Weights of a small multi-label audio tagger.
Training: adamw at rate 0.0049, 12100 steps, batches of 128.
Data: trained on short pieces for a synthesised band: melody, chords, bass and drums, 26041 training examples, 59.5 epochs.
Rows from block 5 of a small multi-label audio tagger, named by matrix and row number. Rows with one number belong to one channel. Each number is 50 + 15 x the weight over its row's rms, rounded and kept within 0 to 99. All counts start at 0. After the name is the row's rms in percent of the matrix's.
Before each channel's rows are labels from the 100 clips, of 14976, where the channel reaches its highest value: "strongest on" is what is common among them. Only what is clearly more common there than usual is listed. The data: short pieces for a synthesised band: melody, chords, bass and drums. In brackets: how many of the 100.
# convs0: expand pointwise conv (model.blocks.5.convs.0.weight, 640x160x1), inputs 0-159
# convs1: depthwise width-3 conv (model.blocks.5.convs.1.weight, 640x1x3), a 3 kernel
# convs2: project pointwise conv (model.blocks.5.convs.2.weight, 160x640x1, transposed), outputs 0-159

strongest on: sine tone (50); horn-like (47)
convs0.207 124:42 33 48 43 70 50 55 50 57 58 45 48 58 64 46 27 36 44 62 48 52 37 58 40 50 64 52 64 58 21 41 67 59 48 50 51 39 40 60 25 66 50 38 32 50 42 21 63 59 49 51 28 43 41 32 35 44 62 41 64 54 55 28 36 62 43 17 50 58 51 72 71 28 34 67 36 41 43 33 15 58 60 70 40 24 50 66 69 60 45 45 82 55 63 60 41 72 59 77 46 54 68 52 78 65 33 67 82 70 57 16 70 39 19 36 61 55 46 56 54 71 49 55 63 59 35 38 38 23 70 56 53 87 44 51 64 27 31 29 53 53 50 51 40 46 24 34 50 33 29 58 45 61 13 30 59 46 72 74 52
convs1.207 100:30 49 66
convs2.207 138:45 73 34 54 49 45 50 64 46 17 66 51 21 52 31 57 58 23 47 71 54 28 53 27 50 67 14 59 58 31 11 40 62 23 57 90 46 33 43 72 64 53 44 48 60 56 56 49 42 35 41 69 16 62 60 66 53 45 62 36 44 40 57 50 43 77 69 44 43 73 32 53 99 59 30 55 51 36 57 60 42 69 63 54 68 68 51 30 51 60 50 41 42 45 76 51 44 67 19 44 50 73 37 32 22 43 51 48 27 44 63 34 58 79 72 42 74 62 49 44 60 46 53 35 48 67 70 60 45 45 57 67 66 44 41 72 47 45 39 34 46 50 57 61 64 72 53 59 60 55 34 54 43 51 31 47 55 41 34 52

strongest on: thin (high-pass) (53); horn-like (41)
convs0.203 106:43 40 54 72 47 53 59 64 62 55 54 51 59 54 63 63 52 41 55 68 40 63 24 45 43 54 39 24 44 40 46 47 81 32 48 70 38 50 45 45 56 28 68 54 49 56 77 56 49 47 45 57 30 64 69 46 61 54 47 36 25 23 63 27 51 61 36 31 42 87 53 21 29 50 37 46 35 43 44 62 29 67 62 78 55 72 61 49 75 44 47 50 15 54 46 18 07 47 54 28 40 57 44 33 16 19 51 31 45 74 56 41 43 63 67 36 61 55 61 34 43 34 64 58 71 39 43 78 53 47 52 62 14 16 51 54 18 65 35 35 42 56 55 25 59 40 31 49 56 47 42 49 45 48 44 53 54 36 74 43
convs1.203 091:39 29 59
convs2.203 098:58 31 36 49 55 64 13 48 73 65 34 72 58 51 47 50 55 57 57 68 57 56 52 49 53 27 81 47 55 53 53 49 46 51 53 43 35 26 76 73 64 52 56 63 99 35 58 61 44 43 43 52 43 68 99 66 39 64 58 51 61 42 71 58 62 57 36 52 48 56 57 31 43 48 49 52 54 29 40 36 45 47 49 70 14 46 52 54 64 55 63 60 82 31 50 46 64 54 47 27 49 39 65 59 48 23 67 57 37 18 57 49 21 27 33 64 48 55 30 62 69 56 55 37 41 51 59 55 54 75 53 35 60 64 78 39 69 59 56 40 52 49 50 11 45 33 62 30 15 60 43 44 33 61 47 73 57 52 20 55

strongest on: square lead (38)
convs0.298 085:67 67 87 36 47 43 62 60 51 59 60 32 62 75 89 47 42 50 45 67 65 70 62 48 62 50 43 45 44 59 56 51 59 67 40 84 54 33 67 24 42 50 54 50 48 57 43 48 32 52 70 76 74 44 50 46 63 30 38 48 20 40 37 34 49 62 70 59 52 41 51 46 63 56 63 59 86 46 48 37 57 48 55 44 57 50 52 56 53 49 69 50 57 55 45 46 56 48 61 63 51 46 56 16 94 61 38 49 76 31 11 58 66 44 41 60 23 30 44 44 61 63 64 55 21 67 45 64 53 38 49 46 77 53 28 52 66 30 45 62 72 44 49 60 51 55 75 38 69 34 48 55 74 42 38 87 78 23 64 77
convs1.298 081:50 74 60
convs2.298 100:15 54 45 54 65 35 48 53 57 41 55 49 50 59 26 39 53 42 53 78 38 33 38 24 45 62 75 76 54 41 52 31 43 43 43 65 46 70 65 73 44 43 67 60 84 64 78 48 64 59 51 52 57 74 68 52 49 58 55 38 67 62 47 33 43 47 38 23 56 52 52 52 65 41 17 43 37 33 55 65 25 72 59 29 33 71 42 45 59 58 38 20 41 50 67 49 45 62 11 22 57 61 46 34 35 26 53 36 53 25 49 45 41 58 50 40 33 56 50 78 44 30 57 54 44 30 63 36 46 83 54 58 26 56 20 65 62 78 56 45 30 66 32 67 47 57 35 39 38 55 63 24 38 56 59 36 34 70 29 30

strongest on: thin (high-pass) (42)
convs0.449 109:47 27 56 61 53 58 73 53 78 48 54 55 84 56 38 72 53 69 88 44 33 28 69 67 56 46 73 68 59 68 44 66 14 54 43 37 37 67 69 29 79 58 50 49 36 34 28 81 75 57 54 37 55 35 15 53 31 73 43 41 69 61 48 22 43 31 51 34 23 45 59 56 50 44 45 34 64 45 49 45 69 48 60 52 60 47 51 65 50 54 30 61 56 64 63 65 68 56 68 34 41 29 58 36 50 56 53 55 46 40 48 70 57 42 51 46 38 54 36 46 48 70 19 64 57 40 31 62 81 41 42 42 56 64 42 36 48 61 49 52 39 25 55 64 40 28 24 33 12 64 57 39 19 58 56 51 32 54 41 30
convs1.449 106:62 37 31
convs2.449 118:50 72 49 45 57 63 52 49 47 24 50 84 29 51 40 60 22 19 57 46 79 43 44 39 63 49 20 35 56 52 43 58 83 44 34 69 26 15 33 77 53 53 37 25 45 60 56 52 44 43 28 62 57 46 71 50 45 48 51 48 48 36 26 36 22 57 61 46 47 41 42 29 77 60 48 65 60 79 75 49 55 65 36 59 50 49 66 59 55 38 61 63 81 47 78 47 49 41 52 61 46 52 60 46 35 55 30 40 35 37 55 33 59 68 51 63 67 52 13 27 68 53 57 35 53 71 80 26 45 43 53 79 65 38 51 54 21 32 53 36 74 52 55 39 58 54 69 39 65 35 40 71 44 40 39 55 74 57 65 68

strongest on: square lead (28)
convs0.338 101:34 45 49 58 57 74 55 48 45 72 30 50 59 53 78 67 73 55 44 44 75 94 34 65 68 39 44 31 45 62 85 59 50 46 33 70 59 25 41 57 35 53 55 57 47 59 65 17 49 39 57 57 51 54 59 24 35 62 47 47 26 50 29 48 63 28 26 78 64 34 61 52 14 30 47 67 23 54 59 34 47 65 43 49 78 53 60 56 68 50 73 54 51 48 49 57 47 52 59 47 50 59 51 12 62 42 51 34 53 81 43 53 32 43 50 44 29 41 55 61 71 48 66 49 57 48 66 74 48 47 47 36 37 35 76 48 55 44 48 48 69 51 51 33 56 46 47 27 93 48 35 65 69 44 41 74 66 79 38 73
convs1.338 041:69 57 66
convs2.338 069:60 52 34 35 65 60 33 62 50 55 38 74 63 41 72 56 68 56 47 72 72 58 57 74 73 52 25 47 52 55 63 40 36 53 27 19 68 29 59 54 64 59 56 68 55 76 49 57 33 67 54 48 59 49 50 42 33 52 62 57 51 46 28 58 54 41 60 86 66 37 45 61 35 59 55 77 43 47 42 43 45 51 60 41 44 35 31 15 53 44 51 32 73 38 56 81 67 55 62 48 74 57 57 31 64 36 28 41 54 38 44 67 49 29 20 52 33 42 43 17 59 88 62 68 39 31 77 51 56 52 57 68 64 71 63 63 75 51 69 35 63 68 32 70 32 48 62 67 54 68 71 37 67 45 76 67 43 27 58 40

strongest on: square lead (31); ride cymbal (28)
convs0.616 082:39 28 59 61 48 53 69 43 67 66 47 48 61 55 87 59 75 65 61 45 57 84 33 67 62 46 47 14 38 51 86 80 54 43 52 28 61 43 46 55 35 58 38 61 54 41 44 20 43 36 66 42 66 51 37 44 37 35 57 53 40 39 56 38 58 34 39 42 60 42 56 49 03 46 64 46 24 51 52 30 46 60 45 55 43 65 70 66 69 50 83 69 61 50 45 48 48 42 89 72 14 55 38 42 57 43 58 68 54 77 39 61 38 33 33 44 52 58 56 30 73 51 59 51 59 69 30 74 49 47 50 33 52 40 66 49 64 31 19 75 41 51 42 39 65 33 37 37 65 38 22 56 60 49 40 39 53 70 40 58
convs1.616 068:30 33 51
convs2.616 122:72 74 74 47 17 48 73 36 41 17 46 76 78 53 50 41 56 60 37 22 68 33 79 39 37 30 56 41 41 51 64 54 52 58 30 65 72 34 36 55 65 37 57 37 23 61 42 76 72 66 42 35 49 32 36 46 47 63 49 49 36 59 34 44 49 26 84 49 53 46 69 76 47 78 69 44 43 29 30 24 48 31 76 54 36 53 66 58 60 52 29 47 53 38 57 36 84 47 46 55 57 71 68 47 57 43 36 53 50 32 60 54 66 31 44 61 18 38 47 71 67 53 17 45 65 46 22 42 59 36 55 63 68 62 49 62 33 32 45 53 63 35 45 52 55 71 43 49 51 43 46 24 57 49 57 32 52 58 71 52

strongest on: square lead (38); melody instrument: square lead (35)
convs0.580 112:52 52 73 48 37 46 66 39 76 54 31 57 50 56 78 58 77 54 61 41 59 89 54 77 74 35 53 21 29 68 67 66 53 73 40 53 60 52 54 48 54 59 58 72 50 57 61 44 39 43 72 59 70 50 58 47 32 46 48 74 36 41 45 39 59 40 63 63 52 38 66 41 41 47 66 73 42 75 51 41 61 44 34 45 48 47 59 81 42 42 65 62 72 33 31 42 57 31 79 55 40 42 78 29 45 50 38 49 73 63 41 44 67 57 40 63 39 34 36 19 64 61 51 54 58 76 45 71 66 36 55 26 22 43 62 40 64 34 39 81 74 57 72 38 68 51 58 65 70 33 48 77 67 26 40 66 70 47 50 78
convs1.580 087:35 70 44
convs2.580 109:68 63 61 78 38 91 72 72 14 52 44 46 61 45 69 62 54 53 36 31 61 51 42 58 43 45 53 28 41 40 43 42 59 52 43 71 65 54 31 47 46 65 51 57 17 60 52 50 66 39 41 38 38 32 43 17 68 60 49 35 35 50 42 57 45 17 47 56 69 42 73 39 25 57 45 44 41 28 44 30 42 56 45 52 47 47 63 45 54 76 37 81 37 87 67 57 72 43 57 67 49 57 37 37 49 34 41 25 42 50 60 43 46 39 52 19 46 42 65 52 70 23 48 81 67 26 53 76 45 80 49 70 56 53 42 74 52 79 47 37 62 55 26 52 47 59 24 65 58 67 50 56 69 49 71 53 59 72 61 50

strongest on: sine tone (60); horn-like (54); melody instrument: horn-like (28)
convs0.410 081:36 38 39 71 42 73 68 43 63 81 26 61 66 68 51 58 73 50 44 34 47 83 36 79 63 58 63 40 45 53 98 81 39 48 59 20 72 50 35 65 47 38 66 64 44 58 74 49 63 34 49 18 46 56 48 41 39 58 43 41 45 39 51 64 68 20 48 64 58 64 64 42 12 28 39 62 46 37 71 49 37 40 42 52 35 45 58 54 50 59 39 42 40 40 35 51 50 51 57 38 31 58 49 52 43 33 64 56 45 74 49 56 41 20 42 53 27 54 54 69 67 29 60 46 48 41 63 51 38 61 62 44 07 37 98 56 23 44 72 45 51 60 59 36 59 32 49 62 43 49 27 56 52 38 35 44 55 58 39 59
convs1.410 062:40 42 73
convs2.410 111:42 48 33 52 53 36 27 42 72 85 35 43 39 36 75 85 35 49 76 47 50 66 44 70 57 30 73 52 46 71 11 06 34 67 41 50 72 54 56 30 38 70 62 47 65 56 61 57 48 15 44 59 53 41 43 44 63 83 65 54 40 63 30 55 81 59 66 60 41 58 60 46 38 39 49 50 51 45 62 48 71 62 44 57 51 36 42 57 29 24 35 52 52 34 60 50 63 39 54 30 61 46 54 07 42 66 46 41 48 40 60 71 63 52 46 40 24 47 51 62 45 67 54 57 27 55 43 45 46 28 41 49 10 81 49 34 57 48 68 63 46 39 63 42 30 49 48 47 90 55 54 50 41 47 56 67 46 50 40 39

strongest on: rimshot (55); marimba-like (40); clipping (25); text has "clipped" (25)
convs0.44 104:54 35 25 52 54 92 53 68 31 51 38 84 70 26 68 65 41 45 56 49 71 29 66 49 56 26 35 51 18 58 40 65 56 54 35 56 46 21 57 35 43 57 37 56 17 49 38 53 28 45 48 75 24 36 57 34 47 64 58 45 86 73 37 55 45 47 41 64 71 37 74 46 47 43 41 53 54 48 56 52 70 46 47 39 59 42 34 47 42 45 40 67 41 52 60 77 64 40 33 57 51 60 57 40 68 57 42 30 43 59 55 48 36 48 58 32 47 43 45 23 40 56 65 74 55 32 56 86 51 61 38 59 64 43 58 47 83 78 40 32 43 56 20 43 27 34 22 42 59 71 59 47 75 66 56 84 45 54 59 32
convs1.44 087:70 52 67
convs2.44 094:57 41 56 41 59 61 48 63 63 60 39 68 56 50 54 39 30 14 60 12 56 36 66 38 55 56 40 43 34 29 24 29 58 48 64 42 48 63 82 21 51 56 40 63 51 59 51 55 22 12 63 53 42 55 54 72 51 44 41 74 50 37 44 55 98 85 49 52 63 62 58 40 47 45 63 50 68 61 55 47 45 62 49 44 18 36 63 65 33 39 69 62 87 46 49 39 79 50 92 37 49 71 60 50 38 52 61 64 55 48 58 66 60 62 35 67 63 59 45 29 71 72 64 61 61 58 47 61 33 21 57 45 78 51 56 52 65 36 51 51 60 60 33 52 44 41 60 54 34 39 67 39 54 22 35 65 61 35 35 50

strongest on: square lead (38); organ-like (33)
convs0.313 110:52 53 52 47 93 50 69 65 43 52 71 58 30 69 52 33 72 57 41 57 57 33 35 48 56 68 28 73 90 45 62 52 67 36 61 65 73 32 42 55 39 41 41 57 44 58 53 32 46 28 48 44 63 63 36 37 49 33 39 19 52 34 45 65 61 57 64 65 61 56 44 61 97 38 52 66 54 39 50 25 37 58 47 46 63 55 59 39 50 66 70 20 38 54 39 49 44 64 51 43 52 50 31 50 39 41 53 56 47 37 48 50 52 62 54 64 56 35 38 88 80 40 63 36 42 81 87 42 54 48 56 43 68 31 41 52 44 39 57 44 63 36 56 63 69 76 77 30 48 35 25 80 47 51 26 31 77 41 40 72
convs1.313 112:39 57 27
convs2.313 131:49 25 43 51 71 63 56 56 39 69 39 49 52 44 59 48 52 57 52 51 79 51 39 92 76 29 61 46 51 74 50 55 43 62 20 40 85 25 64 57 66 42 49 72 68 58 46 61 54 51 49 46 71 51 36 24 45 72 58 40 56 54 26 64 99 63 41 73 88 42 56 64 45 07 39 63 46 42 55 29 49 50 50 41 23 47 47 57 52 48 49 40 45 52 46 55 59 55 62 35 81 44 58 23 45 25 52 44 49 19 49 64 49 24 34 40 25 40 36 61 52 63 54 52 40 48 64 56 40 56 43 38 44 49 83 46 67 49 59 54 51 43 58 26 42 44 57 42 35 54 35 42 45 41 35 44 45 18 30 55

strongest on: sine tone (62); horn-like (52)
convs0.405 097:46 49 34 26 68 36 44 36 58 19 53 49 27 45 25 09 47 57 47 40 34 19 59 46 29 54 53 77 99 43 82 42 39 42 75 41 49 50 47 53 53 60 40 47 65 36 37 53 62 56 39 35 64 38 29 67 35 47 57 39 80 45 61 80 41 67 47 50 38 46 45 76 75 53 49 35 65 52 60 39 65 41 42 40 43 40 42 48 32 46 50 43 51 42 64 62 59 49 49 43 56 30 43 81 50 62 48 81 36 44 65 44 50 44 55 71 57 49 38 83 56 63 35 51 61 54 64 32 64 47 40 65 70 79 71 39 43 67 86 28 44 41 57 60 38 32 73 37 24 58 59 40 43 75 63 41 48 57 40 51
convs1.405 042:32 37 37
convs2.405 114:54 51 32 65 45 35 24 52 49 56 34 47 47 60 21 38 44 27 43 52 38 69 64 50 45 62 82 91 38 68 40 21 23 74 31 59 35 68 65 50 27 44 72 73 74 70 63 73 46 18 38 20 40 65 56 41 40 75 46 42 56 77 45 59 53 50 32 56 27 58 48 46 60 39 45 65 74 41 70 68 46 32 63 41 50 38 40 48 53 56 30 45 53 53 47 48 67 45 31 46 49 49 65 37 59 63 39 42 67 37 37 52 41 58 39 44 27 34 38 55 15 45 67 57 33 40 46 28 62 96 58 51 37 88 49 53 28 53 57 62 51 75 43 52 51 64 50 64 58 49 58 26 41 45 53 42 30 53 48 32

strongest on: thin (high-pass) (49); rimshot (41); square lead (29)
convs0.476 132:32 42 44 44 49 44 61 86 38 44 62 29 52 55 60 46 37 37 59 66 55 26 40 52 58 63 25 51 60 45 32 26 47 31 47 57 69 43 63 38 61 47 61 85 51 72 55 58 53 57 69 58 53 75 24 54 73 45 58 08 56 56 45 34 42 58 61 42 60 71 36 56 39 52 30 53 57 35 30 48 40 74 83 53 72 72 60 33 68 66 49 31 41 65 53 53 34 73 59 48 49 45 35 19 52 71 52 41 35 44 58 77 74 56 36 22 48 65 69 43 45 51 58 66 49 52 64 69 30 52 78 66 45 45 74 85 48 44 42 49 56 66 52 89 67 70 56 65 65 63 43 65 74 59 47 71 58 22 49 51
convs1.476 101:38 47 73
convs2.476 097:32 35 34 51 67 51 58 42 43 88 47 59 63 42 54 65 62 37 55 45 58 49 53 72 84 50 61 26 77 35 39 70 24 48 58 17 90 72 64 50 65 63 50 92 44 61 59 61 72 37 64 55 46 62 34 68 69 49 72 46 46 50 40 64 83 50 73 50 84 54 69 47 36 58 32 53 52 55 48 26 42 58 55 49 43 49 46 38 41 46 46 57 50 64 52 50 50 49 59 51 51 76 55 52 48 12 74 55 43 44 60 74 69 44 36 45 33 66 69 49 54 66 69 73 48 50 50 78 42 62 73 69 57 70 40 74 55 73 58 46 50 51 25 67 50 40 45 65 36 41 38 21 46 36 55 28 34 47 38 34

strongest on: sine tone (29)
convs0.214 073:71 37 45 59 57 76 50 74 46 55 30 47 64 53 62 59 33 42 62 49 64 41 56 57 57 51 50 59 17 50 36 10 55 60 29 54 38 43 77 23 64 53 56 44 27 58 38 68 37 56 57 51 53 44 53 26 52 74 38 60 40 57 23 34 61 50 58 69 65 50 72 50 11 49 53 69 43 25 26 34 52 39 60 42 15 30 53 65 53 39 21 69 55 43 50 41 71 45 46 25 63 53 69 40 69 46 43 65 68 52 29 60 37 30 44 55 35 28 50 29 61 64 46 70 25 17 38 34 40 47 51 57 88 58 26 62 64 43 52 46 68 44 44 41 31 33 49 53 43 45 59 35 78 38 49 73 65 30 69 54
convs1.214 136:33 31 57
convs2.214 141:60 65 49 55 40 41 53 33 39 28 52 44 36 43 39 74 61 52 56 39 36 38 52 32 32 50 41 47 45 39 57 16 55 37 73 54 56 57 44 83 40 54 32 27 61 34 56 46 39 39 31 63 53 62 65 60 58 40 56 66 29 41 80 60 42 86 67 32 18 69 44 70 55 79 56 34 41 61 45 56 51 61 32 65 32 53 59 38 26 58 55 43 27 44 60 34 42 47 15 47 28 66 44 34 39 50 57 52 42 30 69 26 36 84 63 47 53 47 47 81 70 31 35 27 60 59 41 35 51 29 37 53 60 50 56 31 49 41 47 44 62 00 34 44 61 74 40 29 60 40 32 28 47 56 42 41 77 49 46 65

strongest on: square lead (30)
convs0.353 116:43 46 53 70 45 70 52 62 49 72 30 43 57 61 86 69 60 47 43 44 66 88 30 61 66 43 45 22 50 55 72 55 44 53 27 59 54 38 53 40 36 42 74 55 39 73 71 17 43 55 67 56 54 57 54 22 49 63 39 51 22 53 26 56 55 39 54 75 62 48 71 50 01 42 51 68 32 45 68 28 48 66 51 56 59 55 62 56 59 51 64 48 50 55 50 50 47 52 66 57 58 49 51 02 69 53 46 33 62 82 48 64 58 41 43 48 18 39 54 67 68 51 68 64 36 47 50 64 43 47 52 45 24 44 72 55 51 38 52 58 74 55 56 49 62 59 57 52 96 45 37 67 73 37 47 67 67 72 49 75
convs1.353 085:51 58 75
convs2.353 092:64 48 42 61 53 65 27 43 48 49 61 56 41 47 47 61 63 68 35 31 55 54 61 53 45 41 53 67 41 60 70 53 30 35 64 45 42 54 50 67 50 41 28 53 59 36 43 46 29 28 25 29 57 34 78 70 32 44 65 53 56 49 72 68 66 52 44 48 35 47 46 36 39 40 27 28 64 41 69 52 63 46 30 52 56 59 45 38 42 83 67 59 59 50 65 59 53 62 51 49 46 69 42 58 52 79 69 39 24 54 62 33 32 61 65 47 49 59 54 68 47 31 41 44 41 63 58 53 73 57 47 38 41 65 45 19 54 73 85 41 25 51 32 00 32 21 27 25 39 55 38 54 40 67 41 22 13 47 19 22

strongest on: sine tone (62); horn-like (55)
convs0.466 079:48 47 39 85 33 60 39 66 74 67 46 57 49 61 85 72 50 58 43 65 47 94 34 74 62 61 61 27 44 61 67 69 29 40 51 17 54 59 56 56 59 39 82 49 52 57 56 09 30 57 34 30 49 54 49 47 61 51 46 38 36 40 55 69 54 36 47 42 46 70 38 33 17 45 26 50 55 49 63 57 47 66 62 72 57 45 42 38 47 49 40 49 50 58 60 62 61 50 56 63 55 48 52 25 49 46 59 36 38 46 63 50 58 10 31 53 37 60 55 39 36 45 62 77 37 29 55 47 42 54 55 74 00 49 95 65 45 66 71 30 48 55 56 43 52 40 60 77 50 62 47 38 49 53 66 54 38 50 50 50
convs1.466 012:45 52 75
convs2.466 090:55 59 36 48 67 37 20 28 91 31 39 49 37 72 50 80 84 74 52 54 37 53 53 67 42 57 58 41 50 59 82 50 50 56 35 48 39 42 48 46 23 62 74 48 46 71 76 61 45 18 33 48 50 52 59 52 31 74 37 52 40 47 59 72 56 57 44 65 33 70 41 51 45 38 63 51 55 37 66 43 44 58 72 58 61 44 59 34 54 67 63 17 47 52 59 36 54 48 39 60 56 33 55 53 26 46 60 47 50 33 65 53 33 46 56 85 32 32 26 79 50 40 42 31 54 60 51 25 78 51 63 41 28 53 63 26 36 56 76 68 49 33 79 28 56 48 69 53 53 65 68 29 24 65 59 24 53 69 56 56

strongest on: kick (98); drums (98); closed hi-hat (53); muffled (low-pass) (29)
convs0.388 110:48 65 46 27 34 46 24 37 40 51 51 36 61 33 35 49 55 69 57 67 62 73 69 35 33 40 58 65 44 62 48 65 50 77 32 69 14 44 62 72 29 53 33 13 74 33 24 52 35 53 23 59 17 39 86 46 40 44 57 53 44 68 46 46 46 40 34 42 41 40 27 56 31 52 42 33 45 55 44 72 81 38 58 40 68 58 29 43 54 38 40 74 52 37 60 52 56 50 32 63 60 49 50 48 61 53 33 48 52 55 25 37 32 54 48 41 45 40 58 78 32 53 29 44 71 39 32 55 62 52 21 37 25 73 43 36 70 55 40 42 43 39 45 35 46 61 29 49 64 75 65 33 52 87 62 77 43 66 55 41
convs1.388 120:27 60 43
convs2.388 137:34 78 61 30 30 29 43 55 26 50 55 25 30 49 65 38 31 29 20 71 50 53 43 36 50 53 42 40 44 53 22 33 70 49 46 74 46 30 47 47 48 52 66 44 75 68 70 21 43 65 49 70 47 63 67 35 66 37 37 53 48 46 49 31 56 58 79 56 71 77 45 36 57 54 60 79 74 49 42 67 40 51 49 43 19 55 44 49 28 41 41 35 54 39 30 27 33 23 34 31 57 46 55 11 41 65 31 13 78 29 48 51 69 51 52 54 49 38 44 49 33 54 58 52 61 57 59 67 43 43 54 45 32 52 60 68 69 44 31 72 59 39 40 53 60 74 53 27 54 52 38 55 54 33 43 83 67 36 30 54

strongest on: thin (high-pass) (38); tempo: 70 to 80 bpm (27)
convs0.98 125:57 50 43 67 59 37 33 72 79 40 57 46 33 62 61 64 53 50 57 82 38 52 31 38 53 60 50 33 56 20 40 18 63 24 52 54 29 61 66 62 50 24 59 49 57 53 64 36 33 62 43 46 41 69 70 40 61 44 35 46 35 23 71 37 44 65 36 25 36 71 26 22 55 65 33 42 10 46 28 60 28 81 71 86 40 79 52 35 84 50 56 49 58 62 53 29 30 48 40 38 55 42 50 30 23 27 47 36 47 26 73 24 42 56 51 40 72 64 52 28 46 57 62 47 59 40 56 22 29 50 62 69 37 39 42 62 67 50 37 44 51 49 53 56 60 71 43 58 58 52 52 40 36 51 49 41 58 55 42 51
convs1.98 118:73 38 46
convs2.98 090:63 64 56 43 33 61 80 49 55 44 47 58 63 64 35 40 56 46 35 45 70 31 66 62 28 20 44 39 48 65 61 61 64 64 36 75 58 28 46 50 16 46 53 60 33 57 54 79 32 46 55 40 63 49 34 57 37 60 55 57 70 55 39 46 46 35 54 62 69 42 54 73 27 33 54 62 43 44 49 36 27 38 73 16 53 62 80 67 63 51 35 52 71 60 46 44 75 48 63 20 48 71 39 63 56 57 29 36 60 30 49 53 40 37 26 16 31 28 38 43 13 63 39 62 75 23 49 67 63 58 55 40 34 69 75 52 42 44 27 68 59 62 36 50 79 55 51 54 57 53 44 70 75 70 56 52 52 76 63 61

strongest on: rimshot (83); muffled (low-pass) (39); ride cymbal (31); text has "four" (27)
convs0.355 111:31 34 41 55 37 47 49 45 36 63 21 32 62 34 80 50 45 39 34 21 75 80 33 73 90 40 48 23 28 67 53 71 49 45 25 64 74 41 52 40 55 54 78 73 39 74 66 17 56 46 75 55 56 55 43 39 67 75 60 41 24 57 30 49 78 43 50 72 66 54 83 48 40 36 41 68 35 57 72 39 38 49 46 33 54 43 48 33 47 39 30 29 42 55 46 51 35 39 60 32 54 69 36 13 67 39 60 38 42 60 39 77 64 43 35 26 27 58 69 65 54 44 60 69 43 44 41 64 47 61 54 53 46 37 39 54 46 41 44 53 42 43 34 50 44 39 40 49 68 59 45 58 65 44 56 57 33 75 40 46
convs1.355 101:56 44 74
convs2.355 107:63 75 49 29 58 57 51 12 21 55 25 64 41 14 42 36 10 29 57 24 59 44 61 33 49 37 64 69 24 50 50 55 52 64 54 29 40 68 40 38 41 40 37 47 65 54 53 49 52 56 24 63 54 34 50 52 44 56 39 47 50 61 42 37 17 41 42 53 43 30 32 32 43 49 42 39 68 55 65 73 91 59 48 63 74 43 35 62 63 51 53 73 31 57 67 62 40 50 41 49 51 42 73 70 42 71 33 39 54 50 52 32 33 66 70 62 59 39 49 51 31 54 61 45 59 44 49 37 67 67 41 67 53 80 49 58 64 70 53 35 46 54 15 54 09 35 49 46 41 52 72 33 67 65 66 72 38 58 65 27

strongest on: thin (high-pass) (61)
convs0.461 102:29 48 58 33 58 29 71 47 68 50 68 53 68 60 24 45 31 31 79 60 39 17 70 44 56 67 59 72 34 35 46 43 60 52 63 40 50 77 67 41 64 59 46 57 75 40 45 73 92 53 77 52 59 65 33 77 52 66 46 60 64 55 54 36 51 66 42 35 47 65 58 59 70 43 59 49 50 71 49 67 43 59 61 40 46 57 62 70 62 42 34 38 52 56 43 28 44 56 69 05 43 49 47 55 43 46 56 52 46 33 29 70 38 50 52 37 70 52 45 21 45 53 46 62 71 32 36 59 44 52 58 52 89 52 12 51 50 53 38 62 39 67 52 89 51 33 46 38 22 48 86 51 38 45 50 75 46 58 41 38
convs1.461 151:33 60 33
convs2.461 129:50 62 37 42 42 42 35 65 51 48 60 42 54 47 69 56 60 58 47 65 31 38 62 49 63 66 33 43 55 21 53 56 40 31 63 47 60 64 57 46 37 64 41 44 44 56 50 33 39 54 48 45 31 47 37 66 53 33 46 37 64 42 49 51 33 45 50 35 46 58 54 54 29 53 33 32 34 33 35 12 51 73 67 47 28 55 59 43 71 53 67 55 68 67 90 52 53 54 44 68 38 66 32 54 67 58 79 73 57 46 44 66 54 20 21 56 30 64 64 53 64 26 49 60 25 32 46 17 22 64 54 91 45 54 58 76 64 56 57 30 59 68 46 81 41 50 56 82 50 58 68 18 82 42 79 50 55 64 77 65

strongest on: kick (99); drums (99); rimshot (98); ride cymbal (31)
convs0.512 126:62 57 69 77 51 82 95 83 35 71 54 74 91 51 77 82 53 48 63 63 79 44 58 60 71 36 29 42 39 57 28 59 49 60 30 57 63 54 61 47 48 49 54 64 07 65 46 42 36 48 64 75 23 43 44 33 59 63 55 44 71 74 19 46 47 64 66 54 78 44 65 49 33 48 48 55 54 58 49 47 62 57 50 49 45 44 58 58 47 48 48 70 49 50 52 55 44 43 57 59 44 66 48 29 64 67 44 39 31 49 42 59 69 52 38 18 25 45 52 49 47 48 59 65 40 47 23 70 45 38 45 47 61 54 35 47 58 60 44 46 66 63 60 74 59 65 49 72 80 55 56 57 93 53 61 60 56 64 70 61
convs1.512 094:68 38 35
convs2.512 106:44 49 47 52 71 71 50 44 30 25 70 64 61 52 31 51 53 46 55 24 69 28 52 30 25 58 46 41 43 31 57 47 87 32 55 64 31 46 57 43 32 56 34 45 31 45 53 63 51 20 57 63 66 55 69 59 69 60 54 40 45 60 46 83 44 62 36 36 35 61 70 48 40 43 49 38 54 50 85 40 39 41 32 52 76 53 71 41 67 62 36 38 32 68 37 17 40 61 42 40 27 66 30 56 30 31 71 57 32 47 57 51 33 65 57 27 66 62 37 36 60 18 42 29 87 30 36 75 59 51 66 51 83 16 21 50 38 53 38 52 55 56 35 51 49 51 56 34 45 43 63 51 33 45 59 49 62 67 69 44